config.toml
train_examples = 39062
hop_length = 320
spec_augment = true
norm = "batchnorm"
num_labels = 26
learning_rate = 0.0035
shampoo_beta = 0.999
eps = 1e-08
merge_dims = true
one_sided = false
max_grad_norm = 1.0
batch_size = 192
epochs = 82.1
lr_schedule = "wsd"
Rows from block 5, named by matrix and row number. Rows with one number belong to one channel. Each number is 128 + 24 x the weight over its row's rms, rounded and kept within 0 to 255. All counts start at 0. After the name is the row's rms in percent of the matrix's.
# convs0: first 3x3 conv (model.blocks.5.convs.0.weight, 160x160x3x3), inputs 60-79, a 3x3 kernel for each
# convs1: second 3x3 conv (model.blocks.5.convs.1.weight, 160x160x3x3, transposed), outputs 60-79, a 3x3 kernel for each
convs0.98 109 [115 118 124  92 102 159 112 137 189 162 114  79 119 140 110 139 101 110  86 115 102 116 147 153 148 126 150 107 166 158 134 132  70 130 132 172 105 140 113 110  99 136 151 129 115 132 136 146 122 126 142  96 130 122 111 126 118 180 118  89 143 112 142 133 135 121 158 164  47 114 138 128  94 152 117 154  71 124 108 127 103 126 114 130 152 139  90 122 134 158 164 122 131 141 115 107 157 144 106 128 133 129 146 145 155 100 107 158 161 142  95 107 147 140 152 129 126 166 111 137 117  74 111 120  98 175 128 122 131 120 112 163 136  93 121 158 107 163 121 110 136 137 135 176 116  97 138 134 159 128 174  91 112  73 116 170 170  93  95 142 134 161 133 123 128 138 121 108 125 112 149 103 124 107 132 164 128  75 135 150]
convs0.99 102 [120 125 168 107 108 102 120 125 128 130 130 124 138 134  88 100 103 179 103 150 129 147 168 153 111 163 130  65 126 162 111 151 102  90 113 121 123  90 119 108 184 144 119  86 152 116 121  97 117 128 167 109 114  97 104 137 125 127 146  99 150 155 128 149 151 141 141 102  98 102 132 179 138 159 186 113 105 136 139 113 114 183 138 130 108 116 140 107 121  88  80  90 153 119 200 156 145 136  99 140  87 149 129 109 141 101 163 136 138 124 158 109 131 107 135 145 153 109 157 108 105 128 148 102 146 128 136 125 145 105 138 144 112 118 174 124 122 140 154 121 128  99 115 111 130  83 101  84 141  98 110 124 151  73 155 179 168 155  88 157  56 103 124 155 103 103 135 122 139 105 137 185 108 134 122  95 131 136 123 140]
convs0.100 092 [165 146 100 129 123 118 111 122 171 114 146  87 122 149  96 126 132 102 141  97 130 147 120 147 153 161 158 170 134 132 133 103  88  99  92 156 106 173 186 113 133 156 133 134 138 140 136 131 144 176 148  85 118  90  68 118 139 143 115 124 135 137  85 109 113 139 146 122 123 128 125 136 125 131 165 123 122 123 105  90 151 154 138 108 139 122 128 142 101 123 117 139 126 103  67 111 101  91 131 154 126 147 137 145 145 119 143 133 137 151 103 147 155 139 142 114 163  99 138 141 171  83 139 150 113 123 105 161 126 105  97 146 128 124 172 129 119 160 126 155 141  61 188 107 127 150 115 110 110  87 105 112 188 137 139 150 145 152 167 113 103 124 103 123 139 109 114 128 129 130 134 127 150 191 153 110 130 116 146 107]
convs0.101 094 [109 151 134 128 106 109 155 141 210 170 182 118 144 115 131 131 130 114  99 132 119 160 131 115 102 137 138 157 120 121 132 151 155 133 153 112 125 162 133 119 129 110 146 120  87  78 123 124 111 151 156 133  94 124 170 134 126 128 103 151 150  90  98 109  99 104 111 170 112 127 111  95 119  83 144  96 117 143 132 135 110 156 102 118  85 124 211 127 116  85 154 141 125 128 146 133 138 119 141 154 117 121  71 171 150 125 167 106 111 147 121 101 123 124 174 105 140 124 162 117 111 133 175 116 183 116 114 166 169 147 141 136 108 132 152 112 164 147  85 129  97 138 152 130 127 126 109 131 128 126 125 121 140 124 140 118  99 130 131 119 120 104 148 180 148 108 123 130 124 136 106 176  73  95 134 157 154 125 122 108]
convs0.102 098 [117 135 144  89 138 131 115 144 139 125 138 135 180 128 117  87 146 153 148 118 135 128 116 124 110 102 170 103  88 129 111 127 149 105 171 116 112 148 118 140 122 126 134 121 126 106 139 118 133 110 155  98 168 186 180 105 123 146 160  97 155 115 177 138 116 106 111 119 100  93 126 110 142 121 105 150 164 115 130 106 134 126 124 163 146 108  89  94 157 119 139 143 120 126 117 145 115 138  74  98 100 127 189 106 152  99 123  94 100 129 133 105 117 119 103 151 109 132 124 115 130 131  89 108 129  99  92  98 152 117 156 135 107  89 136 132 114  99 131 138 116 163 130 140 140 136 136 103 146 151  80 172 155 136 132 127 111 116 152 140 127 122 125 111 168 137 141 110 168  95  89 116 134 136 141 107 159 146 121 118]
convs0.103 091 [ 92 140 140 154 125 127 151 144 167 122 117 106 133 123 136 130 174 123 143 144 147 132 103 139  97 147 105 110 116 133 135  93 115 133 146 150 112  76  97 124  70 113  95 131 162 141 114 154 113 126 131  88 101 127 153 147 174 146  86 148 152 142 151 126 138 108 139 110 160 171 158 125 124  99 102 146 149 124  77 120 146 148 137  82 131 135 132 106 163 179 100 145 128 169 134 109 150  96 132 110 116  89 129 100 160 120 155 190 149 105 172 127  98 119 151 127 119 111 129 125 161 115 164 169 125 125 127 130 152  89 139 104 114 144  96 154 118 115 132 114 113 117 140 178 155 107 152 155 118 125 162 117 116 177 146 139 104 116 108 139 118 102 108 106 119 118 129 117 129 152 127 119 212 112 148 139 111 166 150 143]
convs0.104 090 [146 133 100 161 136 117 124 136 116 121 149  96 155 181 155 154 136 105 129 102 144 128 151 145 146 161 130 119 135 153 120  86 131 132 132 119 180  95 146 204 163 183 173 121 136 147 120 102 127 177 123 175 110 124 130 100 171 100 119 108 171 121 101 132 142 146 138 121 133 140 153 128 145 167 137 139 154 138 132 138  84 115 110 124 110 132 128  90 152 167 144 142 141 129 158 134 143 144 120 136 126 121 102 174  93  92 169 169  96 113 137 150 128 146 157 153 139 139 116 125 133 151 108 103 142 114 147 141 104 147 144 207 155 114 139 128 150 105  97 188 166 131 125 156  80 115 123 160  93  91 125 120 140 132 160 183 126 119 124 156 111 121 149 134 176 113 133 141 122  89  94 140 140 152 157 133 157 116 125 144]
convs0.105 100 [144 145 159 168  95 113 152 129 130 147 132 105 160 156 123 118 121 118 109 140 166 128 145 103  82 104 156 155 106 129 116 174 140 106 129 137 149  78 143  75 143 135 164 133 104 192 119 183 103 131 104  94 190  75 107 143 101 118 199  93 173 111 140 105 127 106 118 133 118 139  79 139 126 118 121 166 164 146 109 171  87 118 134 120 112  81 122 133 156 144 126 123 118 133 136 113 198 119 128 124 121 109 140 128 122 146 107 113 119 112 147  77 138 124 120 115  98 180 135 116 122 130 149 111 178 115 144 148 110 127 111 160 115 178  91 143 126 120 112 111 136 145 114 123 130 155 138 149 126 116 139 123 111 102 117 109 155 101 128 127  95 158 116 138  82 137 128 102  87  91 139 181 118 196 102 148  84 149 115 127]
convs0.106 096 [121 100 132 165 131 171 136 129 154 123 137 144 164 156  91 100  97 109 134 154 122 101 110 136 134 172 157 121 132 151 162 131 149 156 122 129 144 113 116 130 145 101 120 123 121 116 101 209 141 121 109 156 103 146 102  95 132 100 132 121 137 115 134  95 124 109 181 118  83  81 127 128 146 104 125 113 134 193 121 122  96 143  89 133 104 159 129 144 117 140 105 142 104 145 129 128 130 139 159 134 181  68  83 124 155 122 131 125 108 105 123 124  88 121 122 148 143 130 145 122 130 144 111 136 105 125 111  89 163 127 132 124  85 141  96 147 107 125 133 133 159 116 120 139 155 131  98 122 125 116 140 165 225 100 155 137 139 129 133 118 135 130 131 112 127 133 170 138 159 118 147 158 145 151 155 139 147 101  90 131]
convs0.107 093 [129 125 171  91 120 117 131  85 108  95 118 133 164 124 167 129 130 160 117 133  66 154 157 140 168 147 151 101  96 118 160 175 131 164 128 119  95 109 132 129 115 148 143 143 115 157 167 106 104 158 110 122 112 157 156 125 137 111 143 110 133 168 132 126 142 112 146 114 150 172 144 118 133 158 130 110 102 137 149 113 128 128 127 126  55 115 168 124  68 110 175 154 107 178 123 102 130 108 104 123 101 148 106 128 164  89 107 156 142 166 170 121 158 141 116 173 193 134 147 139 113 126  97 143 118 133 144 148 149 162 130 114 106 123 114 137 120 142 145 154 125 164  96 142 104 101 101 102 128 125 149 115 136 160 112 145 151 139 123 106 158 113 164 118 125 106 117 132 132 121 133 124 106 118 122 152 155 135 109 119]
convs0.108 109 [119 140  97 114 145 144 151 137 121 131  92 132 142 134 126 111 120 101 118 140 123 157 111 139 102 146 115 137 133 131 148 133  91 105 122 154 131 142 106 106 126 139 144 124 133 134 108 130  99 131 116 136 136 154  92 138 154 138 149 143 140  92  83  98 127 110  85 130  91 105 123 127 131 102  94 132 144  96 114 148 127 122 194 115 149  99 127 173 118 124  79 132 109 156 110 114 175 135 125  75 177 167 155 134  96 102 123 144 120 127 117 147  99  85 167 118 129 135 127 106 117 140 163 108 125 134 115 110 139 143 145 110 176 123 144 104 143 151  66 112 158 124  98 157  98  84 133 128 164 139 129 145 162 145 170 171 139 110 101 145 167 111 120  93 107  88 133 111 151 146 109 115 127 135 153 188 121 127 126 140]
convs0.109 097 [113  87 120 116 116 107  83 126 120 132 120  96 107 115 154 150 155 107 170 127 146 158 131 130 130 132 121 119 122 101 107 111 139 130 120 123 125 133  97 165 134 111 115 149 110 143 143 143 135  93 130 140 127 110 145 122 111 105  98 119 149  74 150 136 160 107 126 131 132  90  98 125 147 142 140 136  97 124 102 166 123 125 144 151 132 142 117 102 106 103 119 146 135  94 118 108 105  93 130 112 116 145 136 164 127 114 120 139 135 107  96 110 181  93 108 130  93 130 185 131  92 126 143 148 143 152 111 139 148 163 144 157 103  81 170 100 159 162 140 116 170  71 110  96 112 137 135 110 117  92 139 119 147 142 135 154 154 144  93 122 126 122 141  93 137 157 133 115 193  85 128 139 161 100 127 117 101 120 108 140]
convs0.110 102 [ 72 117 149 152 182 128 173 164 114 162 180  96 125 128  85  61  92 145 113 118  86 123 155 125 111 122 151 121 138  98 158 101 148 137 115 131 173 117 169 146 125  73 109 157 113 115 111 144 139  95  65  61 121 103 129 137 128  77 100 142 110 127  86 146 160 132 152 145 107  96 128 110 106 148 114 156 141 104 126 144 126 109 158 132 154 102 150 106 128 135 128 140 110  86 107 154  96 132 149 143 147  92  84 146 139 105 129  93 129 148 142 175 155  78 162 164 132 107 145 149 179 109 126 158 132  84 162 134 114 107 138 162 119 144 136  62 120 131 105 157 119 166 158 121 163 102 126  90 141 138 101 138 109 121 124 103 114 129 121 147 118 113 142  99 164 131 124 132 152 110 121  97 104 146 127  89 109 183 164 100]
convs0.111 108 [149 150 114 119 110 116 112 138  92 145 117 156 228 144  96 129 134 126  91 133 140 139 132 110 108 117 181 114 105 128 136 122 191 125 144 112 117 173  99 111 124 165 120 158  85 113 159 147 147 138 128 129 111 144 147 130 185 132 131  80 168 113 109 126 144 115 120 136 158 150 136  97 150  93 128 133  90 127 115 106 115 133 118 146 128 172 177 104  92 125 127 136  98 139 100 132 117 136  88 130 153 141 112 147 170 121 130 106 104 117 160 101  99 121 141  68 109 122 143 141 126  96 125 108 132 117 129 156 145 148 134 128 126 158  94  98 105 147 153 167 142 127 136 170 151 147 139 184 131  85 134 122 150 146 133 131 126 130  94 109 127  93 162 100 147 109 131 142 102 100 136 110 121 113 106 142 140 138 124 151]
convs0.112 094 [132 118 132  85 127 138 115 114 146 160  71 111 168 118 117 172  93 163 140 149 116 104  93 127 142 179  95  85 157 144 133 102 143 164 122 173 102 126 134 130 119 136 137 126 131 168 130 113 124 131 119 132 150 138  79 132 123 100 123 166 101 144 125  99 117 116 140  85 112 146 134 126 156 118 110 144 123 159  87 142 139 159  71 156 122 129 152 139 153 123 121 140 169  93 115 155 120 145 144 171 171 112 103 146 105  97 165 149  97 110 139  82 132 188 122 147 132  99 147 130 155 136 138 134 112 136 151  96 104  92 150 119 136 123 133 158  96  87 161 156 120 130 153 126 118  90  64 106 126 142 150 130  76 154 142 107 151 141 197 142 150 140 124 132 113 151 135 138 124 151  93 134 143 122 115 114 132 130  84 108]
convs0.113 096 [113 103 131 145 104 132  98 103 154 171 164 151 133 140  79 159 121 130 180 130  70 123 103 120 105 201 121 111  78  93 178 136 148 153 156 132  83 108 106 110 104  82 166 120 132 119  94 130 106 153 141 124 130 117  92 106 135  89 139 154 101 164 144 131 109 161  94 179  91 109 123 107 120 115 145  85 131 120 170 127 114 117 105 121 120 121 166 151 124 138 133 155 114 117  97 173 114 120 134 120 111 166 125  99 116 117 122 125 111 104 101 144 104 147 140 131  87  89 154 115 160 112 122 168 135 110 114 132 148 132 127 138 176 123 150 129 181 113 154  74 121 106 164 103 124 113  97  96 155 144 142  93 116 109 150 118 148 123 153 157 106 145  83 117 147 119 135 142 132 135 135 102 110 152 150 154 154 148 141  85]
convs0.114 098 [ 95 108 109 129 126 124 145 141 161 163 156  95 135 115 121 126 132 148  83 156 134 139 109 146  86 124  97 115 143  92 110  97 119 141 116 139 128 144 141 118 140 107 157 119 160  82 167 107 169  98 111 125 127 137  98 117 140 146 112  97 130 138 117 115 204 107 131 139 127 151  96 126 126 106 115 119 120 135 119 141 126 106 126 139 113 105  85 171 119 113 124 133 150 114  99 122 139 142 110 105 165 128 116 146 126 125 106  89 146 107 155 104 141 130 141 141 122  91 122 141 166 120 168 102 118 135 127 102  97 168 143 109  99  94 114  88 145 130  77 118 125 123 145  44 146 153 139 145 108 114 137 153 142 159 116 134 102 121  89  84  86 137  76 104 118 120 153  95 146 113 158 138 175 135  70 140 116 118 149 103]
convs0.115 110 [114  88 166 134  95 188 143 120 112 148 140 131 136 176 127 141 103  85 138 151 109 128 135  96 136  93 172  64 151 100 134  97 109 164 136 125  93 114 134 134 125 146 138 118 116  67 119 141 104 152 153 154 161 132 147  84 109 140 130 176 141 129  96 130 155  75 126 118 116 121 125 157 103 146 120 106 163 117 116 138 138 142 170 111 155 145  95 110 150 143 113 157 117 120 104 101 106 140 104 123 112 148 116 137 113  92  96 156 153 119 105 138 145 106 128 131 143 156 127  85 137 129 178  78 119 128 113 105 155 106 110 149 120 142 102 133 116 113 121 114 111 122 132 138 130 133 131 102 186 121 148 135 115 130  98 115 117 178 110 124 103 111 154 106 119 146 134 167 100 143 117 168 160 139 141 124 113 142 126 114]
convs0.116 091 [103  95 126  67 135 119 132 159 105 114 122 162 133 123 119 127 142 165  97 168 107 120 117 108 151 104 142 140 128 143 118 151 140  88 153 115 219 174 170 137  98 106 152 130 146 119 143 147 126 130 134 127 151 140 111 135 111 156 144 101 113 107  96 122 120 131 141  88 118 123 128  84 152 130  90 137 146 127 165 121 118 140 169 100 132 141 148 146  71 119 126 132 108 120  91 139 108 144  93 112 117 111 133 154 121 128 152 114 126 136 124 103 142 166 153  83 164 151 110 136 148 116  76 184 161 114 176 162 145 124 101 131 127 136 131 123  76 107 111 100 118 113 125 153 105 110  91 136  89 147 108 127 155 149 131 135 146 120 156 115 155 164 154 117 156 143 116 168 119 149 126 120 117 118 147 130 131 154  99 126]
convs1.98 113 [104 124 157 168 158 142  94 130 141 107 151 120 113 130 140 139 161  85 110 103 161 146 127 100  94 154 130 118 121 165 106 162 120 149 126 153 205 104 126 116 102 137 127 146 128 176 142  88 151 117 135 143 124 147 118 104 164 132 157 129 120 135 108  98 107 112 166 100 134 138 130 109 163 110 115  97 176 129 156 145  99  92 140 116 130 150 161 126 131 131 143 148  82 103 133 125 139 110 116  87 139 121 105 146 129  93 138 121 107 124  85 135 121 155 133 111 125  99 132 137 133 161 114 122 143 115 158 143 188 125 172 103 131 109 111  96 117 131 126 108 113 105 138 133 157  87 121 154 164 115  81 126 109 123 159 154 148 159 109 104 146 103  80 144 122 119 138  83 144 158 124 197 139 136 135 115 113 111 138 135]
convs1.99 104 [135 111 157 139 157 122 123 104 124 147  95 107 102 111 157 154 142 129 157  85  77 110 135 100 177 136 141 149 100 106  94 123 144 102 134 100 100 115 127 140 145 113 104 106 139 148 115 101 115 173 122 131 122 142 163 115 138 123 111 128 133 117 102 142 110 135 159 162 122  83 114  64 125 158 124 128 177 125  94 100  79 151 131 114 119 107 205 139 106 126 161 181 124 175 115 136 102 140 157 132 125 117 124 133 167 103 151 153 154 127 136 155 106 138 108 113 146 163 104 128 111 147 126 114 101 120 156 119 119 121 139 100 109 115 186 144 197 131 135 125 114 133 134 152  98 108 147 115 111 117 154 145 118 129 138 122 149  81 157  98 112 165 154 132 145 120  96 167 130 133 124 129 126 111 133 116 115 131 161 125]
convs1.100 095 [113 145 106 104 128  93 149 113 127 148 124 101 109  67 112 128 120 125 125 101 153 143 134 168 143 129 123 112 120  97 156 128  97 149 139 161  83 100 144 125 132 127 118  99  97 116 123  89 173 118  98 121 134 134  96 140 147 130 148 126 107 138 156 142 122  94 147 129 105 120 126 124 140 133 117 113 140 103 103 103 173 113 143 112 119 107  94 118 126 133 109 124 120 127 173 123 145 129 118 151 142 115 137 132 128 149 110 189 123 123  95 115 151 122 110 128 125 120 121 127 105 147 151 115 115 136  97 107 114 134 176 143 133  78 135 123 114 106 156 132 118 135 103 150 134 139  91 153 130 172  91 117 133 104 127  81 111 152 156 119 141 109 136 119 137 120 109 137 133  96 126 121 135 116 159 125 140 126 113 115]
convs1.101 093 [116 124 143 120 137 156 110 130 155 139  87 133 141 157  92 164 187 149 109 139 137 111 123 159 106 103 101 132 106  99 116 121 128  98 116 103 103 163  92 168 121  97 146 185 139 116 118 164 131 135 125 140 158 131 126 159 153  85 138 114 157 125 157 110 134 161 103 109 141 144 124 140 156 162 140 114  92 133 162  79 163 128 101 158 199 193 145 119 110 127 100 127  98 145 138 119 108 115 172 124 105 105 136 173 130 148 143 132  90 151 129 123 124 110  87  98 140 112 130  89  95 144 109 130 143 148  99 140 158  82 114  89 151 124 106 111 121 138 121 171 129 140 119 100 167 113 126 135 130 138 127 135 119 154 138  96 152 151 141 119 117 120 137 100 126 102 142 133 148 123 136 166 135 122  93 127 194 130 150 155]
convs1.102 099 [141 141 107 135 130 157 108 109 120 130 114 142 145 162 139 162  76  97  92 111 105  74  96 115 106 124 125 154 164 124 141 137 123  95  90 132  98 124 149 159 147 114 128 130 135 116 167 117 109  85 159 154 135 122 114 175  72 138 116 103 159  96 113 130 124 138 107 139 122 137 111  78 122 156 109 114 106 106 138 110 131 100 123 103 110 127 139 116 115 123  96 124 125 105 138 137 146 103 120 139 132 127 128 105 126  98 135 152 130 144 131 131 122 131  82 145 139 140 132 131 131 132 113 126 125 112 145 170  74 129  94 156 106 148 135 195 122  96  88 122 165 124 138 114 133  85 131 109 117 122 140 166 116 120  88 168  94 143 109 130 120 117 138 103 142 136 135 120  94 159 106  87 133 160 155 105 115 113 146 135]
convs1.103 086 [131 110 121 132 139 105 120 107 103 128 149 178 131 103 128 149 120 134 158 142 191 139 139 141  90 129  63 143 124 138 129 170 165 136 152 107 142 111 126 134 127 172 128 157 120 100 145 133 126 128 134 125  93 138  91 120 141 130 134  86 106 139  76 134 123 115 118 161 136 139 141 144 147 131 140 131 106 159 133 143 137 134 179 160 114 163 135 138 125 157 109  62 117 111 170 126 122 164 158 107 121 142 171 105 153 106 152 124 113 109 134  94 113  82 153 140 104 105 133 131 146 125 111 113 130 110 150 160  77 136 138 126 129 108 127 137 120 123 143 150 112 136 122 130 101 120  95 138 137 108 122  99 143 131 116  99 197 121 132 104 120 117  96 151 150 139  85  86  87 127 143 119 124 115 135 139 129 118 153 129]
convs1.104 090 [150 118 119 130 110 113 151 169 131 136 141 122 143  47  88 123 151  99 125 121 110  96  74  55  84 125  86 122 110 121 109 105 128 131 127 104 154 100 135  97 126 112 103 126 135 103 116 112 113 124 143 148 162 110 127 107 118 123 116 138 149 110  97 143 112 175 136 127 157 148 166 132 129 169 142 122 125 103 118 112 117 122 110 124 133  93 137 147  90 141 137  88 151 154 118 131 116 148 110 107 151  90 150 159 157  86 148 108 120 125 113 111  86 142 145  94 144  93  85 116 123 136 141 126 117 146 131 134 166 164 101  70 137 170 103 136  95 125 165 124 111  89 167 126 119 114 149 113 122 129 169 169 136 133 127 131 126 110 124 109 111 144 156 144 135 121  95 118  96 110 101 143 139 147 121 129 118 127 105 145]
convs1.105 096 [111 124 133 140 135 109 144 158 142 117 110 130 154 141  94 110 135 108 144 114 145  82 165  83 112  90 161 153 128 106 142 140 138 150 143 105 192 184 151 155 178 122  98 142 143 123 141 116  87  99 129 157 144 129 108 128  82 126 124 127 113 145 167 103 131 133 139 101 130 149 140 100 136 138  84 130 100 135 128 156 132 114 160  48 118 110 142 146 142 168 158 131 136 104 126 133 122  98 160 133 110 133 111 150  84 103 125 147 103 172  99 120 116 116 125 133 102 145 117  92 106 123 116 140 139 137 100 135 141 106 143 157 126 134 127 110 136 148 148 163 130 154 122 126  95  99 113 148 129 137 114 130 119 149  99 104  93 160 126 122 144 121 123 108 105 161 121 117 106 115 147 155 138 161 111 142 106 126  77 126]
convs1.106 099 [146 126 143 103 111 117 102 121 125 120 144  90 124 137  91 105 118 126 112  88 135 162 153 105 109 100 129 145  95 110 134 113 137 105 133  96 124  98 143 131 161 102 122 136 180 108 117  83 107 147 144  92 107 136 130 146 105 126 192 161 118 148 131 111 125 152 103 134 152 135 145 126 144 151 109 165 129 120 114 112 132  96 119 122 102 132 142 154 139  90 122 105 145 153 116 122 141 116 113  99 111  81 161 138 154 125 127 150  81 168  97 166 101 137 133 127 155 112 136 126 109 109 138 162 129 108 178 114 125 136 142 102 116 149 136 115 119 135 128 121 154  88 145 143 124 134 117 141  74 114 110 152 112 155 136 148  98 120 135 132 132 138 130 149 116 134  98 107 137 161 125 159 159 156 131 128 121 120  73 119]
convs1.107 090 [100 116 111  98 118 146 159 125 130 115 113 160  93 131 143 151 120 153 199 129 125  98 119 103 109 138 145 123 127 100 153 117 148 135 112 100 182 159 114 109 145 134 126 146 114 149 131 110 149 102 113 128  98 105 105 136 117 141 126 165 140 147 120 119  96 114 150 157 165 141 120  84 109 161  92 124 101 122 115 139 119 120 110 100  92 131 122 130 111 145 129 133 106 107 157 111 101 125 116 152 146 111  93 153 149  84 130 135 101 112 128 105 140 108 126 142 118 145 163 114 110 141 130 125 118 127 120 169 174 119 151 140 133 148 126 133 128 114  82  87  83 136 101 122 154 134 127 133 147 115 121 134 106 133 137 158 155 126 116 149 161 143 132  86 156 173 102 106 135 119 102  84 113  87 103 121 102 195 114 167]
convs1.108 110 [133 133 136 127 108 101 147 162 146 186 133 121 111 124 101  86 132 124 112 148 135 129 108 121 127  91 106 120 122 143 115 118 157 151 154 132 121 132 139  99 134 110 114 151 138 131 139 113 135 169 111 118 167 103 137 178 106 125 135 130 123 111 165 119 114 142 104 115 112 131 136 135  71 143 143  94 106 114 135 137 134 165 162 151  84 153  79 114 172 130 157 144 125 155 103 113 117 164 122 112 148 123 169 146 128 141 128 106 122 132 136 147 140 185 146 140 109 114  85 110 126 128 116 141 131  71 139 150 124 127  87 101 135  94 114 127 112 171 163 118 130 144 150 112  69 157 114 140 131 129 179 101 183 114 130 124 197  94 152  75 178 105 139 136 130 120 140 127 139  95 102 147 115 110 124 119 138 144 134 136]
convs1.109 091 [151 108 147 146 175 151 101 131 132  99 112 106 104 167 151 125 164 138  97 146 108 138 123 134  85 150 105 113 135 156 132 126 165 139 154 126 143 115 165 135 186 102 113 124 116 112 134  81 113 120 142 112 126 119  85 142 135 129 137 177  98 160 115 114 141 151 103 153 142 147 175 144 113  60 131 124 142 143 108 146 152 169 142 146 154 131 150 141 151 167 104 150 164 131 129 136 168  96 106 158 152 143  82 140 159 141 142 151 139 125 138 124 136 131 110 103 129 129 129 112 134 132 143 137 156 121 101 108 102 121 148 129 112 122  82 130  83 133 139 129 115 138 114 123 133 117 141 105 136 136 150 146 123 121  97  87 132 118 104 126 177  91 119 129  64 172  86 128 109 120 135 127 145 130 161 153 128 119 124 123]
convs1.110 099 [122 120 100 121  95 149 146  99 129  90 113 146 140 121 122 165 141 145 122 132 102 162 112 182 124 126 130 136 136 111 156 122 114 127 148 125 151 124 155 114 105 125  88 138 154 147 124  75 110 128 159 137 128 109 138 135 134 108 158 152  99 105 159 102 137 140 104 112 111 171 110 153 141 105 130  91 107 149 140 141 154 101 126 129  92 123 117 132 171 137  97 108  99 137 149 137 130 141  99 111 123 151 113 114 147 106  71 161 176 129  97 106 137 137 150 149 132 132 130 140 129 115 156 112 130 136 102 150 112 118 101 114 132 134 122 146  93 119 112 154 106 140 109 150 132 138 110  90 113 137 146 123 116 150 135 114 103  97 138 142 188 162  88 117 146  95 100 175 109 159 138 119 127 139 128 110 133  92 140 133]
convs1.111 112 [130 105 170 124 137 118 135 165  93 113  97 129 151 101  93 123 101 160 121 134 114 136 137 137 120 130 112 174 119 152 123 134 140 139 158 117 141 126 122 186 148 121  89 169 115 106 116 131 156 114 185 126 137 114 169 144 116  84  85 118  94  83 134 137 143 123 131 133 108 139 134 132 145 161  87 100 155 138 140 144 151 129 104 164 132 156 134 120 139 139 106 145 104 133 128 129 132 127 135 144 109 104  79 158 156 113 141 146 199 117 137 118 109 175 115 145 130 132 138  81  87 116 165 155 120 146 141 137 111 135 123 116 118 149 104 122 109 146 141 146  97 137 130  88 120 127 155 119 141 114 140  73 141 130 151 147 152 113  70 158 131 120 127 144  91 128 152 102 137 169  77 103  97 139 132 119 131 124 121 153]
convs1.112 099 [158 160 161 136 124 107 146 119 143 106 103 142 111 118 123  81 156 123 127 158 160 129  92 155 135 127 140 131 110 113  99  87 130  94  86 149 125 113 132 130 131 146 105 143  90 127 143 135 156 128 146 119 142 105 133  93 111 113 134 146 128 127 114 102 147 128 151 126 103 111 125 124 124  98 169 112 128 126 165 171 122 108  96 130  92 130  92 152 139 114 123 193 111 139 128 101  94 143 111 150 142 150 117 146 153 129 108 115 186 127 130 151 161 149 175  74 105 138  97 130 147 118 137 144 126  89 133 136  75 103 129 140 138 154 150 125 126 155 121 156 143 144 107 175 160 169 124 109  92 105 100 116 126 158 154 155 119 159  92 126 100  96 117 105 137 127  95 134 114  87 115 166 112 116 139 146 144 126 134 135]
convs1.113 095 [117 150 113 128 156 112 112 128 120 116 103 137 111 137 141 202  98 133 105 114 114 136  99 149 148 166 168 127 134 116 156 104  90 183 127 118 106 113 124  88 128 121 124 141 108 125 135 139  96 123 169 171 110 132 122 100 134 138 135 117  95 128 172 114 131 133 106  92 163 128 130 104 200 105 158 112 134 126 113 123 155 139 142 143 129 184  80 108  99 114 131 103 157 119 124 152 151 149  92 141 174 134 104 122 154 119 128 180 134 123 123 111 100 164 131 133 105 115 154 167  86 131 100 123 166 158  92 106 102  88 134 150 140 150 142 167 113 123 138 157 134 181 112 145 132 119  75 106 120 114 108 124 171 158 117  87  57 129  92 108 114  92 154 151 175 121 145 101 136 154 150  93 128 136 115 131 158 115 101 116]
convs1.114 097 [130 131 113 108 142 138 130 116 139 169 127 163 140 104 125 133 120 108 129 121 166 123 162  84 125 129 154 137 132 161  98 130 130 166 171 114 101 107 142 143 117 113  97 118 130 129 145 112 134 117 118 132 153 150 129 128 133 107 152  96 149 133 130 125 118 102 154 123  84 139 141 106 111 112 117 149 104 122 157  97 121 125 123 143 115 142 131 122 131  89 210 107 133 137 118 142 130 129  89 101 160 147 110 113 102 154  82 148 163 198 125 103 109 166  95  70 106 133 119 167 146 147 154  96 136 121 134 118 150 166 144 144 116  92 122 128 148 131 118 137 152 159 107 134 119 146 133 136 131 137 158 141 160 119 114 145 178 124 114 112 176 136 173 138 168 164 150 101 178 118 122 110 125 125 120 106  90 161 111 133]
convs1.115 116 [128 128  86 129 109 128 109 127 130 128 119  85  95 124 118  95 155 129 168  80 142 112 125 101 120 117 124 125 169 130 135  82 136 153 109 164 139 150 141 170 162  68  74 143 137 138 146 125 181  89 124 139 124 126 109 149 154 131 118 116 177 179  73 122 116 135 118 120 154 169 113 136 120 128 144 149 109 122 125 141 130 130 144 126  86 126 107 143 128  68 109 119 135 125 120 170  90 141 151 126 124 102 160 136 123 150 114 144 140  88 150 106 128 136 110 149 140 142 148 125 112 147 101 124  96 143 144 143 178  90 168 119 153 144 106 146 116 120 115 108 129 129 142 143 124 132 135  96 131 143 128 120  94 140  96 117 102 167 136  98 158 173  61 105 145 114  94 152 141 115 107 160 103 134 136 107 164 164 116 129]
convs1.116 092 [173 146 150 115  85 120  88 126 125  81 112 126 152 114 100 145 167 159 162  90 159  98 185 155 145 109 157 136 146 155 130 113 122 140 138 147 135 149 167 140 160 184 131 113 139 103 117 185 123 129 100 136 131 135 149 112 121 133 115 140 137 140 121 132 156 143 109 139 134 160 143 115 131 103 135  75 108 117  83 148 129  92 165 139  78 128 144 130 114 117 129 115 134 146 137 147 130 114 130 114 129 130 101 104 122 106 114 155 135 114 110 145 145 161 137 136  99 153 101  87 115 125 143 132  87 104 144 177 149 127 153 191 154  80  84 155 116 110 139 105 147 105 134 116 105 124 104 155 135 135 150 108 146 109  93 125  96 148 172 138  99 123 107 139 136 128 115 127 117 136 151 107 145 133 141 104 137 139 120 119]